A small spectrogram enhancement model, trained from scratch: activation silu, 7200 steps.
Rows from block 5, named by matrix and row number. Rows with one number belong to one channel. Each number is 500 + 40 x the weight over its row's rms, rounded and kept within 0 to 999. All counts start at 0. Numbers have three digits each. After the name is the row's rms in percent of the matrix's.
# convs1: first pointwise conv (model.enc.1.2.convs.1.weight, 128x128x1x1), inputs 0-127
# convs3: second pointwise conv (model.enc.1.2.convs.3.weight, 128x128x1x1, transposed), outputs 0-127
convs1.49 109:500520487539508474498485568515372447466486469534465521461508492436559604453429533559558409507485515470505468533457472441546522520531497491498504510552514514459507409471548539446510450459458501465544481552531524476495533476490522498476459476496481477542605508537485488465480525472532526471454413456543538507570520496435532441495563484456503497543578489494476458515480486492441558524506
convs1.50 109:529475456468576501514528447429536524510540442499462438535501523522527505506462488513528559491518482502555498503495382484456516476466442516470499466522440440522477536503554504488538542444451483408463476557530481540493470416519500475470542522512464504470445484494504469543594531442467476417519487527510418478488394451421440473482494466561548499479534511492481572514489571538464505505510
convs1.51 097:499472481456592466581522498524541504553502559547508506449492473525554483497434540471482509474475492538509431502500593474553528561566560558479420467470550431509510447522447517516520483544552584527521493445549507459526453525532525500487459453482532457552493497496476493467490458399513465458514470541541505455439421515552565543478541478492541497487450453509512454511583483507477549524490
convs1.52 096:507444487478485477493499531538573527422530452546500486543547481431528485489485508528454468421486539473508525521540466440547545516459565497529484453502508530465492549483487583451445529501470458528534488500512506471487419454555507463446523486525472573460469491561529506568485477589538465466475509466475437522468449490540442518550513600433531455432430496517477549481459517436447562531478
convs1.53 105:574485525537512493526538575483528494504466516464441516506460496502547532576468537456516602518511534544499476480561502503500484494524467539481540519529448504563478571571541454524554528509468519524478534524453438516526468516484507422520524487503459489539547468433527505503545418577422545503471457574612487541523408470485515428510477513501489495490547516548535542525466485566467528443450
convs1.54 097:534512545458459492472517501486509490443454514513555546492385526469476521534473498521517489513471480419523468485483522497515539460600492500485592504502542501475502518473498472535526503468485463506467464508482519488518429429507498566490553499505488451555539481452400453537472330507537426525493446513500472534483445528489498547534447458523511419462499521474572492554563561483488491501505
convs1.55 100:502521425467473515486482483479545482370530497517486437486477488494444508490466515521394473538484508492448552456422508465471503520500545562465466553560451473463465490497518549456504498499467554511439452514540508474492527550539517469498407484482509515525518494503440474531516391471495508570499542501501468512503520548479487533512455451493522495409605528528465566478481537377493508480514
convs1.56 091:550487553519523529434574527462370499551479484457470499530482532521606478472525500522520476498522505447465449495517533509506544502528527509449446509522533509490415465461575505525501546482455453500548499492543528442477485498472519536456523459473491518496487484517465511571516554494506588478514435491536500468453471490453521392529575525499516521468485514417436421570478452431455475530477
convs1.57 111:503477439494466538517430535518453528514497561563511593473528497467478581576483495515427448478485482453547494494432509457498510506455493492536549570525527490448493493435544522472516519435412570491491457498464477516475515509501518506425449463591419534501521537503480465497483526523475549530485436434470561484478531524518462542495470496554519521495536456515479582471468450401512488419495
convs1.58 087:535401462485495474480414547486473429540539566519455509444513516501504522461469592513506499522529447509498376509478402479483611528476546536513498477490474459550507446481497508527477464506447539414427456505500500474439517467516471465488523545500489459457551477497522536477499509517498516535527572520558497511506512461508492515534457514444545482483533492439503534482518566400549514421494
convs1.59 106:496533517480554528471508540586530478511478470493487531427542468511555427483493523576529442509499474528413477535471477474436459532467503461481449501574484503487498439477519454414524495492471477524495484493530547557533498547469532498453485415524469496506501492524524513539497590507575483475481528514488473524527467524507527490522431529522550496503395563532516678487461518541543495511501
convs1.60 089:509431440476536521521484517472489492482516541461486429503467571467518461532435508434496478520476501424519524484435494474487456479476475530444568497515483538544524435542465536449515508452460434534540539535542513482512491574460514537535389478468484515604555510590501420530481505526475455524436531523480535494519543445521567475526417525468463497434434490477502528547495534534511548537544
convs1.61 095:577464547509495505455498407516560494486513536543507405493512541474525493534570482542546442537442530495543469476563472454438477486517488436509499463442490523504505485533503532477503474546541456476470481452494511540474496468491539531478522521452546499472512501537488538517472530503531422465575402487543506512504508399450541421441540479488483498539446596413479514510474488575440480566500
convs1.62 084:511487545485499496490570470478471514677466494458480515533475503472513506490506531578536489532533518457497485519554464507501530490418527453503501597497500525457517562470541516447473526496488512535559442530468500474462491501539478522506438570503580455515502500554493506451550513430432450480478476557468486482562518487441547501476553476459500514473387516450500552483471482545537442452536
convs1.63 108:549500500443445420505463471489516529468473485529482521511456530560534432492544512406488490517500492475499464472551587573452531527538522424471492499479453551440559531497502509529484503508424511531569458491582551486511432513478516617608459517436495526458484461517469491514470434439491543523559549520578494529499475454555523504446556499508528524481498471493526505473470483542485453472501
convs1.64 100:530512539582545566484514456484524487480467465533518568506490490455537490495473489486471515493559498478498490470515528527505488472492490449473495550531519516516479509462504538539454608462496560570526543576459505463473406478478476446458529497549527449457456478484547524486475493560503463535466516433446527494420444391548483443467469546385474508443467481573463484470553471461557517457527
convs1.65 116:585486569478552523522490528530499548514496468505488479570550475450558457532482470500493459542462467472477497521496514443535451462484536518525422508479498512510484427458545479489508484506452470496465501495428494497535465493499429456455508476412511347578493428570553550495496484474471489521484465479492420578479510528466520456495489519397485581523542563533480492500525481521517452457474
convs1.66 107:523500504499524486534543593539524531508433456495493536471515524500513545541475400521475532550551469442476546422501592539488491509537553474426503507513580506480461582503468528537474487580463520542483479395500555548491550487556503480551485536541585533496465502556497513510540473466461537474501444507545579453512505602529463530496480459481558510455558501510447498522535496482516457501502
convs1.67 114:497516550569459581559429512463487508437489465448490468514559498498481499483563480455447525495555555489521476491551528542532445503530440460508553537498529503494459543492494443424524539426538509487548479486482526493506486515470492564407504486549472538514487514466466516514464541456469531540389517459521564482515578542477462504499537436494501493539570487576540506548572438443477474429536
convs1.68 093:505533607479451510488554513535533484472523547563474457464563472400481491519555474455515490468539497487459466522495488551516554514495545541490511509421511507490496478528440429508632509549474566530453486511500495502538482549480518440514512469493499517497518477468577515470557539542510535553422515524478500469477517479480552505447450454568458464570489533508509468402448495460594521487534
convs1.69 109:503530467498515486348475489505431517474478510555526474505471525535526538473446432484479498471431470484517449459513515442452581506493523501490525470523461440451487411474467563483503464499546488431531404553536480522514427454442517505494528490485484563470483565499473516477514471512513552544534411493512503522522462566534544419435534540480541494572463512492504478486511532450443499481446
convs1.70 113:492466479489472495463519481570546481511436494522466545562518518494464542554486543418501440430459505562497455498519574572510503494487486526561463498503437432518559512563473501565475493489471478487440506508462518484524440516589525477465551518481503466471475507548629488509465472480434448564526532447529517531513455557470470465494582459527514452559535466547493509531562520454529557445491
convs1.71 068:505513550502542543515530447424478476514466561456488479488516458428450474498475515473515451419507463471523433484473520549501482534515546543495480517461426559462470504511492472520484482549585456547501451456533496460570525573475543454543518550483487569525559435515492538532438574461597476572465530519463509566501496557489457522485453514528512468497518481441439486535492507464585446441514
convs1.72 097:449474590529499515474569514540488554521498508434522400514514509476508475453525525446552435434492474541530460473530526495515482516536505496514522461523509441496452482443386521508537475511473538510465491534451522489484424498495539518574483580494541541567471501523454536503556495449534549436507500432522562527452413498495501516510511434559430477478465542531488525388524506482474486549472
convs1.73 124:554543541482462448411417519525522521439478533515480490515504510512484423516513500499544449504437547524540487474533498449544539478457505495522579522488499522500478515561495510488495502446374507463515395508577544475448482504502479525503483478630516578478462550420508524496521464450486419473573547525534479476506524516474521500518531468515421462468527503492479473500561529491472472432506
convs1.74 097:500561448474503539507458508513518452481501520545457508515499476488470467494464458569520526524536547528595445485467480480463510462532508468431503467498519502459478466537462450551460469537540567563563511457573474438524539458500415531502496542479544525515513575485498549579494457465479409489468517463556532613479488516472572471533484476490443595569514498485506468474433482451518513559504
convs1.75 090:487472444422491480504503512476490513506503578447501511552558502543560543518403498490532423484512509505486475466506419489510506469544436500504488551492551544446600489562493539486498503461476476530491470461552565511517512493558530500496545487530564464557445525494552511546433521576521478500461494560494563401489456524463422455567549460500524517561499521453550511553485528507575448488496
convs1.76 122:475510519473497557542510423488517493497491500433559469487572509482545522569553419544470512542486535552541507490467478488544485483457500490514457482542566468505475517521487494489447547456457502390542495456524518531459471491584546482373423511588532516466502567482422493514496458470502507511509525390467456510534555466483539465454505466539509501499525471451531473508457559491531541537551
convs1.77 106:493489443573491460461468532490442466494494514554485488516470469481484563499507474521475394539512513483564488446542464527520511531517486454528552478467476574488520534482532553460496576485476507554400477453500527533453421482445438523513478557508479514494469466536423445481447518508503475470542538460433472407529443513440459512535483536442517495471543519547474498485452490398511547591480
convs1.78 091:563510506513480555576516461462459490539521516500509557481529554549512472528466576543542448500563538447478585520475478518495509540479432518525511505467392497480482444419440460527489486454548505562500571481552514479526578526519460538475548528406509470534493544449541520502475519472494544434498571516479522468464549429503459435477435482525454508525477502546527535559460457523519542540530
convs1.79 108:490459501499483499553462499514496513498519490455528488464545494471488472529475492550615602619384517505582501473527495534473530435509540573482524472538567531471472553505466505447472454569510493491468506509438519505515475442491483517470544484510498498487579529480452483466492538455538431529436428536487488474547533473502474477511480536445557533565507485516487488491564468399541546531491
convs1.80 081:418503465455514446472505498568459486488486525547550581479446484484580485433423448474562554563501490551525523460526520526481483455572538504435509560512522511501505548530540518473457461531474463584470547492487421586455498442499523514516560505497485540421458499471460504443460473489491528474479432493505477466511449547484499485502478482426569550529548514473468476558509453574546468516519
convs1.81 094:464464512519513457507519546490485513526500513501505525535464557482445493427480416419570489362511517518488494490504508464471503557478457525474441488520473494485441504401533460429537478498596564476467462556477502525514490547521463440550513496502465530538498519537473530521465487459537538558493414495503510473558497500537466487416493490474493505429544477508459397461463562490448524501565
convs1.82 088:465500494517506523447528482465426499440483513466464540477510489464414552514558476549428504471543444556510552506524561458511564541516539460451555529445514470475459521528515520534466534507530466513502518538526497537508556496532483484504474436455501546492484494527484496459513444515506586458517578570480556527481481524510455536435496536407472529441383519496481566561410465465484444544467
convs1.83 092:441463453479500458491537571511518542513505494508503536635477487536537523457539558605481511505471444474499480540484522458551458506468513565569480536507481388548505477472505525455570476450472565477480515498483552461489563563541534469441488443486507513476495492501486466492516485472453547493490519539500452567529458538493545406490575495495464554407449539520534515525516451511519516458502
convs1.84 128:594500561538500495462509488489527487487547520504512500533470493465522511483543504536537565471445445511557485513456471480429500510477481497511528549516512500520655410469528510540561539482497536514399480418529439470477543510461485499495482526512520508514446575501483487497536476492487523427485504469543468477507577494462491512488479619471505560534480499506468550486456519398579497544453
convs1.85 089:505508527480431487465454527472535529468488539437514518445400484491508492610478562505419459501514516570553462502487545509527501497479542443503549490476524524480509540527524529560506531442553505437485496506480492465535495506393522466547520459483458552502481409510513504514507507532463514461411498485525552500501515511451508382444506543483522486466463485569489467507472513421523446426416
convs1.86 098:498461487460558491671410491488557495453544490545505468513496473494446503527469514485466464451542512506509542442455549419444506528557559497501493532526506583536481528517488463497522539492408504595503472503517488530540515466504516456493473491497523453494491484468508498520462456480463524463517469460537484546408495527464453589513466499454571543517501525461477555517531516541570526480570
convs1.87 093:496537505588525526424541573499470528510500474528509548446536476529490518447493498543483602494443444509414493490565481478487423488514475515472595535520437491511503490519528495461543501492472574585490465494445427583469467496545470537508471532524448494458536487469534522498488485467554487443465479437575488514391479488545510485581450477463460536435550505509481492502521493513529492495445
convs1.88 108:521428522459468492518543554498498535497438482465514511511557489574464618566493489460435511529533524474499502506432564492502518539540515505486519528525509469486483500468512469496517537492450512469450484517494438522411544511521501484484499435417540453480496485578565583435497548500548433561475461566426532523481503503504452460510515490555496478547513522534488558499382475537485590507527
convs1.89 098:484438510546418570452419459552494523423549594538444449533505510513557540531516508469523489492484544443442541499504560493491480526508494519400527503428533504464524487530506499490483565549576543492472526510475514483472508499445476483506510491518460452528503547514546516550518619491501435582475504496511538505508450570535487502539483534549508465460461538424491537543534449537581495491526
convs1.90 081:505505531489538469494507479607534470530485485529475460454457518525534476564486512477526545520373493507537551501501426558504492473489520501467526455595540533478492521481511524545460510532467495555430549513454435475569460554502473449481511508506531464504533520526513470565533460511520458490431442445426494430553575519460526499541520429491514490433578502425440512460482484474549508449472
convs1.91 092:474518498486424575495516446573506474483515496492527553401457438499526482474515493556457508420486425550532485538487517418560550520483548569406528590549457455499430492480505546505494517497451505517485480514489503497527515541504419516514504482474537520495431507474471495447466474555530491544445535483553468507493554447590519468535496489469494513475497485424569537461483521493588448524483
convs1.92 077:500551462492478502467468561460587467519510531519487523504557488529560511464483446507543490490477436491492481471504451488431590481505539514419465547535444508507531455481498523556469470489528502402524475557529517462521562448404497512500504528501477472517513479522448471505469542398417527501474513501544559510518459485512480497390495431483528493508377466517525488419475467533477553488533
convs1.93 085:536560447476486436506432479532505457477525537453440537480436544515470514476475470499497539516491511547530550497470516496471501505502506553511632550543527498521447435509509529594541514509444543516546528549564519541491482557516466509506552458555510545526486548539461497500520468506478552437519502426483503489527532513469534478555601530428472572495511630519524517510539509439503478523449
convs1.94 092:516523520491499536570531472500490493498540520410465457417467484489519478541482543466498563459488485477519569510548437434504522465454463517483456542446548469596428534486512573517525525456584491386429512488508502474501554552550514401500582555531484517536535529530541494494543516492468477484478507434555511510492523503483524465465474492471497461538506493529475505505514518579485589579485
convs1.95 101:500514479500525515529525579473463447478532489531515491473465510455563447541492466483513503508509444539486487442480507396507617498561516549414489562443583505473422492462525531561542530484446451497475466491481542507448442524469488504506505455465516511537552488428457545465508528432533546467520411547498556556510466484524548490500539525475511462480537494574488547479552470489476546518410
convs1.96 095:507481551448488499457573500426538512462508500510493515493480542506582500519572541525491478556518506535542430533501515556531441463492436432547525482539430475550512538544507443526538504509476481565545525547512457501483513539547533468463493496494516536531638528544421512568508518504554554462490509450572475456470477513452471465445500568485536519432576474506474546480527511501447502469425
convs1.97 089:395549416497454533559503533531472438538535500545464501433451461478467481486506542487500569512497547521462467485494493451513504494545546516505537431516457515515527417508540542554524522469489443504514479513516414522489557474516503455485460532501492555489512452536513506435499588513528490453472458497562500501518446470559499420480538474486401529519540520511447623538576522528477531514462
convs1.98 089:514507566491516533482529511525517526512513473467500552485512477473517487463480553505523505493536487485519471534528521454452490472500485482489525539529461536484563491549476514594472469562437487514398534532510464533515475514533534548443465640450483593511457453498453459478539594473528534398463473513566463499600537441577506501524479453524452488536531502469486502500480491562515574446524
convs1.99 094:512496437449524562504489522471537491472517512476395484507516468437489505487405530556534656508528504510521516459478568533529515516483514493505445495534483524490514493580517496544472527466504513521531414460540548535546564555521502474509533451506494522551485455488414502486523470535502510541478559458609486488478538470504542488491424542431462473565591507495484503512549540544541496506506
convs1.100 104:488458432497570494513458470489535539528521481496453499478525536530544458426497544559567510514508582562491523557517558540513488514514412491437480568516500534590458503521484520538495472496512518475449552549542523519468466578516452464562437501487413437560495547469503522594541551523545523493515531523503486477512466422537550508491479487489521471525508493506434531462560541495447437438558
convs1.101 086:526504509492499515420497495507498457494466524472518496597467451586497491474462547520461521578529566491534529550570497503443525525516460562453449455480489420499536521537479543548452493463517496494479492534512553483502495492505525508544518445521480434495448496575599516550456431516521567510465536453466496526505451549564485454482458436507575556525407462498495534517467593521521444505466
convs3.49 107:556479473586484532503490477539476501442480491449550533556466490501526442470427435521462511481575515481537473474479506470531558577520574533575553505504607523443426509502468464556546527468591462455501500503499577480528568468558560445454514542498462496458443422489519539511444537566544486498477503493495555445465517567472464492530509533491517438499504509505518506533496523511525559492496
convs3.50 126:567497530433485537521533532476536505504444548484540497455407432529551497404496488485511487474513505483573491518487561538538533493485435482480492500473446494553501523470551520482491485453457476505518530529414447502535487550518468557510534463541570461524539530428454478486562486494490602405544597490460420480487473520509456557454543534544474460463477499459489491492473531535462521540571
convs3.51 099:509474500434521467448543438436503465496527487537482464529572515517533443480392533487451510439541487550431506535426527465518510468502574452482521473468497509478561489541484494474471522519502435506552532525534536446442496565406576504516510532446568470422540468498481512488514512507493549478563409494447528449503457466545551507567512474495573491477538576502490516513499525533547503561504
convs3.52 085:549477478450428565540453480492573584520551508538488538485452441497591493441518443443508540595512542488518536518499508479451439397493543489535473528548525478517508475503547435554559475512578568497484509505489500522506483534546607461503536544485535552501490515519542501500485493438481514519494488502470449501536489523558492563457498431466450507516543510457523544493547525536438490576473
convs3.53 105:464544463488472506479447544487523488497484520440431478440442457463559498534531501475513483494492471481498443476514499510435526452494530504470483549495482455441523504521504582512528473445571483445467564454484498490537510501562530416562476443427487581467535465560503498538494436484520477601425426468448497512454514430548596454472451474491522584521531498500467533475489491477470445466532
convs3.54 111:541503472519552505494447526460470475512458458464562516512468490525528451514517509525439519538505506496586469518497502497498531512472526503549542473542461548528343437547499459490508473484423475475481480518462466453502476541495492531581470540480509549519424558527531562468535406506537502484452501556555430474484475487487504528422443564482450417478463502459409506433456493503503529470496
convs3.55 097:508450542495470499539499391520507446538469493498486475570569428551548533538530449518518532445517523451481522536477609529497457496570535464514510552495520583537534540473506548525514507453461528440535553490541487490482582502509532440481517508485431520503521492548545560538446552520498474573549456517514600516554472491470523512457448442526480492482483486547549456519488456444528460550535
convs3.56 101:564527466552537485481566547454462513505464475530505551440557534465465506494415509505539515500509491543428521470534541473548532506453456508469537488545540455511545467523533479504428489574595513526469499506527521496550519476494486533492485556519435430447488566524512378531522504520556438509476494469499498537403420459480553423518474437535457538514519485506511505550539541537454561522505
convs3.57 095:550479431487466541489517422516514553503434511509516544498539437481426555413494505518494428536527491534481534558410491571516560487506500492448460442483554444536539504498463524505548492396568425587461490496472515478511551518533528494511417536516500491510498456451462512472500500460477493515523457470487413511478475484507481548529514476461608535477491535557542532489561495570499507494525
convs3.58 090:514476481439468509470504493534426522498455522515480553504511513504536475489512511446535536475393525390495529530473563506500488524487509464566527511538452491476509520507547475499545440513513447443416554448519516466588419434529494476529508500492483521540485519489405528370496484508480455502429487520447512439506459483569527531511526466480464419436515524513556520501514451520497526424535
convs3.59 115:557460526566499479501489550498459496464523541526504551458521488473539544538541530549488507477551489511454476503527490492473489469534437473500471554427445493461538509477494477433502523527587537466444476512458502523448479565506443540544523523537565551445534540541502536573587362506446500454479466537489456526449514459436470461497575447530465542542435484429524511553455520484485486470497
convs3.60 098:507448551461474535410467513483560509545509522514506539515525535429483495466491434431559492478486430521479473469523518461479478514548483525515519510579426501537422495533493470430546483541531570478403525558429477479483540469462478553516530494515529530511601557523483552513526512494518519553532502497439541558521462596551487546503545477550486539528484550432501469476456564471500551533521
convs3.61 089:469547445443461454455500595511492505505428476495473457497480506492496539511461449494477480528476554534458471565452450511484525503463471495475477498510484464448457462499420512477549473421446495497571576524506435569524513504541461477415499514487480491420553497472488528532562521509476558560491557483506405439487513438441495403494469511483425443481546515476529489504508442518576465475500
convs3.62 105:568510417482515554525470541534513532466493486494529516481485493507514484576484558478382462508560511517575469534514464502459542539500430496491480530513520441495512530499452508582422494534436430570544477504522461473583492438531506533480471506502440529479481498532459538476551419469549493449456443500492457469543547501473469495516484507598531469471482489479545605453528455541544461504492
convs3.63 117:466491512530481533529454423546422483439496464480467458486500550457485569463532529455520538571508509539505488489485468504507485449435435533505546559585542501450522522471562480493487465477635505546495545523492422515549509454500405544528485543491510562501526565525488466467477433536446510518399517469531522443539551482521469525532517534512479520510470456448520484467556466533498455461463
convs3.64 111:558507560503507473465493498483538558552477489545517510496499437440583535528486478495571481467519553423503535537501458453545469579532514489523491495525519434518610507457446578490504467522415491558523489487582483586474507510468528505449585488434550422460548442462488515466510486466521501524507524436498458460497522591577485482450457496457452517483521507488512488486506550468469537486512
convs3.65 087:533554533482476441573449521573499485540476456413436490510443565545502464424478541492474522453524464522516487511470496538432465550508443508517488428506444500490518598502492509503513494447485511520474476549540509527464507518495561473438540487546493401520517516601474412502482467511418541526519513511514417537467505543475543469558524495508548455474493464520497516505423439517550442498470
convs3.66 122:518510486563489480524480586519464446498504558517535516498499525497492507519538533486513574487401502504506562520506518453510528529484452480520538532522531428504502483489503506539511490463429535491411547453508533443521430521523537374460480423464496513572480463460495481452449514438480493536523490498654526431555556478564532444513441472548495495487505487541514488516508546545559502482496
convs3.67 115:503512495493490460512461505445448524505475462444504489488531533502492512503516483531492517470523457505626537486482604496513462528587483484478599491540460535537464505433603472534471462459384547517481509581495497474467497531427506502525519513414531524507518461457416515511520501491487433460467520460514491542532504438469520547521526543496443497451493497493526466506427463495492484413582
convs3.68 092:513461525469467524526528473464554587473466479499492479581496543429450494436484511453535450497507485465546559517454466446541530491478514524466497522546477509504481388535536511513524560484477473466541477492521527513501394514474514400494461571466515477524477560515477485502469493541525434520412501472400461457543524542571498491504499488513432503516521473469534575584534426497437475516479
convs3.69 108:471471487494470523425532451490576427448536505487499455483531504494414503516430499465598446511489456528500490510505494525433479532477504580433471552500509477496480368507470524442535512581541483505538436505464455544484556480521479477483454516540541479502468514486527546489512510476499553489457522538463458512509425556436468491464505600472425512576460460518463517560547501538473475475480
convs3.70 096:565478503458452451538455453509506490561527484515525516519556483489535458509536533476454535499521447473497504475515484561465485563543509490503487522520594542513546444508522460453535511471538491510525424535484491464502487460467623463446461563453558488531504448531443471442508483501541475436514508550505447511477409481425551543547493519522503443629501521502457479426539555505490537461539
convs3.71 085:493485594513517549552470557477481556495542469462458509439511529513522525533439436481581517499484520468521553373477501495476560498561510444487461434532450501461488554534433495477536465508439484485532444498471510480464543534544518531598425509477411498505520510545508487468509484488491573523473479478525492505470417495474481491522462480504508526548568496511551571572532535472532428485556
convs3.72 094:550509558490486466503513477472545519486522514483549446426474488521506509513510503485488528539519557422501534539466485511469545558510412545499500505477490499446576483437441501514461537477394554500538555523500527462513489511463544507411468453534438490482455481381442520530538463419517462487522533463507482524479508577541502454517553494576574487533462559490491492519521539542566474584469
convs3.73 092:519548488482475516571509461554465512543464521475502473507463510490502574425469569535529544502453504515539498616441493568463508449496472535499474420527507573476463466559500568517465523507572550528426559605499510497486483500575461496493518518460513557554524511481485530484479494449450505549505534511513457544517469555550560528558521606523485443463448543543531488488519475538528522471506
convs3.74 106:528467500577533559543435454534556476522471462562563470558481489515490496567531551494469467447505543505520489435557554525455481503546479524502485457473448609463467507504452487454490496453513474509544456579470513506497506516472570546547452489466476547449463538531462554467516499491556435496516468507453553529483509562521476449496518465479520601536546452459590516478416488493536500527560
convs3.75 089:468516439549523533411518476531452555516447541446530583520479500595470581485520507493425464508502530483484489456477478494467506481512480532507574516479541507461404560589416530473514453563511518493466526474504499468520516530516459513433417500578485487471482526512575474492506579493499494549472460496480470446489481520540501400560489518501495455576519469515543529486553556511478539475495
convs3.76 103:484484493502514461523550434485447516438498531514526515483455544478491480405529618522462489497521548547470456457478449433497472558451488494448569479568607508478511556444528557461504489488562515389471474476511550449503506529497496474527596549555495485439518562484460474555547460525506499492465488552568477494507519486484490462548530559495454469494473511458479500498571460539495530487539
convs3.77 110:534485441462590523481492514497489375545535517540450518528557439532509520469547539460515435490509496492457468426512504444494423502502458540500371462483451611501521508437552520457510482540488468520506513514574506444501483512479473501488465498516534508540462467511481492542518494488438510549480513461520561541516443528524533501537552477534415537475471459533453559540451464443538504560483
convs3.78 101:527513535521489472561487548516508583514512483498500537502569555557460546506469571535477533486463529456539463496441464508555534444549469498481483454477636475537503425554457528565546504533434528535486554455532513490487438407478430485525550486429386493544466464477449570544494461515460488518483475490514537494463523506519477494477474484532505552529510418521510525480459470481487491494444
convs3.79 111:506478519525531502492469460489497478525435528533496517502541456486527490455510521507412536464396580464555464479485503401507479517538532474514520547406505501515500445545454477559463487526388477521474472547471493446446524576372554560489450490457582442539495476470538502537491498557486514543519504493473486463429504486507483473491567452459488522525473535439538495514459483444518513468486
convs3.80 099:455449437556553508482503486551499517483493531478469456500402554482530494499487484502604500509464588551481517486508497505433543429439439499546479506461475511474451542533414528506537506463442455488485483409504546475487474566537456489569514466485440512524530486549537524492483459503503546456577490492470542530520544459521468493441549501550550426463457439548483587559506524525511522544491
convs3.81 095:512516538519558496508436463556525464519525489548595470474493521569527523506444549478551440500503511488518482457508503522444460429525474468510448521492506468432564455459500488491473501445533451535530460516532520467534471501446528522523462595530504460515493563503554401523479480447500587532533539549570518425557503521562510527542473532584473511404563538516547525466468456483541519503507
convs3.82 099:469485443478526515526559509519525401444483510539499509531490520476542538509535510506525454499558540519559503520519518592459494528510510580526390559507531534525569495551518503437459448534585467503491477488459459490433500552469564506499447509444468540439525570539491549453500556527554502530509545497497491521526509498417567474465445521404515515457565466540489509468483524552570501482522
convs3.83 095:539519466481495465483545418476521521490499491475500420441504506503480524542577445546516496570538468453464580543483507464520437515527506537476509487494478431504530510478537496487499413460482489481598484479486557543582570524542533462545531540511517503545566553531494462548540474533551429483456545478454430446520432460574449540504466552461521511539497492487543553484509433500484468545431
convs3.84 094:497509454528531462514529471488523493493516495467493485461568518480411449521495460530482503462567467447452498504519529519486436571598477494582509468441495479511537517467550509505450461426497459545534548454525483492578523541556487508572385559507523521461559540501422559543468461540559481507521529545556446520484432539529522522517492472458513537492460465466518539427574533522473471529510
convs3.85 082:508479536466505510423483556505477464505497444468496560478516447502490528596479448472548484465509467544539502552503465471499486468561560563475510591493501589518486547497492469486477544525506416434453532484471478421427532511557531515507467517510469517518487506465535542496537518514423512521456524514462521541437458472440570569394560548460455488546459494567435538477500545493522462492485
convs3.86 114:534515530506544435508547450522459486528477593539416454498548465578511516427481497464499527539481540524465512524481553557481419501464541460504551516507449589420495470521470520472502505477505474483512509517519500532548515503444489457486493467472514543391433510556513480497510583505501474557478404528578463507459506471429457446477548494528518499449504484524443478548467499423551455538514
convs3.87 080:503508513539444476522456552558480522450502437515591423471480514468503465611497550520542530536429537507538509494470516492510507506528538482551557501504509525415514530480472544519496527516390495532529504513498490525519506534456483526507566514497555476508567480490533519458498526496558478572586488535598517463422439539486501436459466462464495438504511522516491563562451594457511480465519
convs3.88 099:436442512480521541483447490449478484520583443489509465454501517476492530514562455511648459468519533533500487473508459437559499497487548451506454478547489503438466530518522568468562522478488433431502447516487516432506465493455460530503516478422498487503506473533550484527521503479491474532499483518503511500459537394447460580507551437527453533526482555506446497498502537436524503493618
convs3.89 083:409532514498469532564507483523392509427481517472515384404459490505530515587555568530514532459466518403444516440497523535478464470471497575533487517430496555542572468496547415471472510459584467509470554495473526522556424538518493533509460476487490516463488449478501526486448515451459485517441421475502474481493508540509494460507507493475499534512452494534472532517508503540498497496519
convs3.90 083:544504468554555444537530435486511519443547548497498522494518505589543566549540481501542542375482456476495474410548493511500541520512473491495484479463486501467633488535516562533554527441477453469476499506530602463503448456479521477470544497502502479501492512479497522479437487526492425429496487534466515558526568478522506519482502512596512491477482527463497488576458481402493510496492
convs3.91 085:520496479498521452587491534504513550509551486502514511469556573542495513428512493571467498557521478500549464537452566471561488470505492435503536477552528441510493547450546496472496423502521463524517505449547544465541461531542518405565497514506510488466527438552421489506456530487486455496510442475541561530499488447496465571536480507489524629595476507483493455449497457558546551492539
convs3.92 087:453510556531495488461473441511469526532526475534537551516555512562530488512422566510476536460477552563473506532509565502421437476469570479562538525544420482521419516522481473502462525521493448415493516496442477504431501451524517506538452515457553480451480507476501440472529498494464578537467525574542483438519457527476487482492464494552460467474591523496473481474455569580507514540577
convs3.93 094:451550489503515478448506432520512526461537580534484443489551480564505489475518505400563556498486534498449537525511579541466461532520490567465583485489555454495541526552487490524557467498484507533527473549521523568538452494436590515478483488482576497471455529441545530474505500519579526494460557542536565501465459596553505461456541525543502478498490418550520501564475507461494498531490
convs3.94 072:514428543547507534473513497501481458494486569476564482542475484460540519473483476525457558524462516520566523469494469464533495491482545507469569491440552529498462425522539487564499570518420494445476512483433520499496534518450403563496542458564452507493437462482538508470517429453480511493455480525589512450476547529467451509475572537552526555510444504522543434552516452577489492486420
convs3.95 110:537471513507482459519514486511576518508470458532493468437468554451468557496474480510540497461538463512525444518415518540553472529521433461448469534590534527504512567444507464484488505556373414479517480494500502519586551553487494563480525550486503439530532472548488457501482514519465524482527428508545524498544481506506490578524495521512507632455501573481419499509465490491519480544476
convs3.96 096:517450514474489503477505535616537510449466633521506456543556513485542533524555582448565436498485521553570465490520480501526458522463525510491445438513537514476559506530505542494461502509441477523540555494501487462516488526527553478527484470440518505471543494430554471494464515496436413470522474533511466490549451535536502515483519480486508554443501456505613547497488443469559506491415
convs3.97 109:517485540487561437461502531537515512567525499504541519579474527515513492429483468521521450517496463523516443503524480470451428506536433539481434542460484511456561501482441551468507511515510529487507507440479461591460467470519502479481551568487601478542570501485559520489478588467545515489507542528528496533499476458442522504493459538528367545542484587531533519559410499518531497475475
convs3.98 102:514523467495470452497533487512516448509496538470461485487469490498497470518534601570531512538456548524470514550515518518502521479485468467518511534504514536434555442530468419505499507484597463531501505455546529461545397500527499419463536478558591525506551557485488522534514500498472532517451435445409579461463453525521440509474489516430538528450482453464450483483495413473577460541455
convs3.99 094:481522443489540483498473469548521519492512507475560588532460501446509479400471523442461499503543460536587489425516473505508537493497510509508503465547480494427426543451549553549477461531398529459502513481495505602500540487456447492459470578573516510550499464523492486392519467485499458507523567491582442485550535498510506515498508518544426527518515527448538496437483526527518481466440
convs3.100 088:481523530459476523506462496474471465556419553461517482531560549522506481435505578477480472514507483468492511550534451505506456554557509473476531541530556459485546538479503535453487463457522473501447494555502565492519514553519496590570450581498393577426492476532440528495479477523525465526528501528544478584516486507522583463504472512524503502511594513538462468485493558469523584533421
convs3.101 083:554492540444525490515469558493492494510447532516505540427425564512492461489487502530518416475405484532531486431539527531548448479552531560512505425449538518442510537488528482553471515463518478389472530449507500548510477490476488505527519497434516551559544491548595473483435497470473496507483480546507535546485509500482498471477486586522588563513478463477506489515492515527622511442552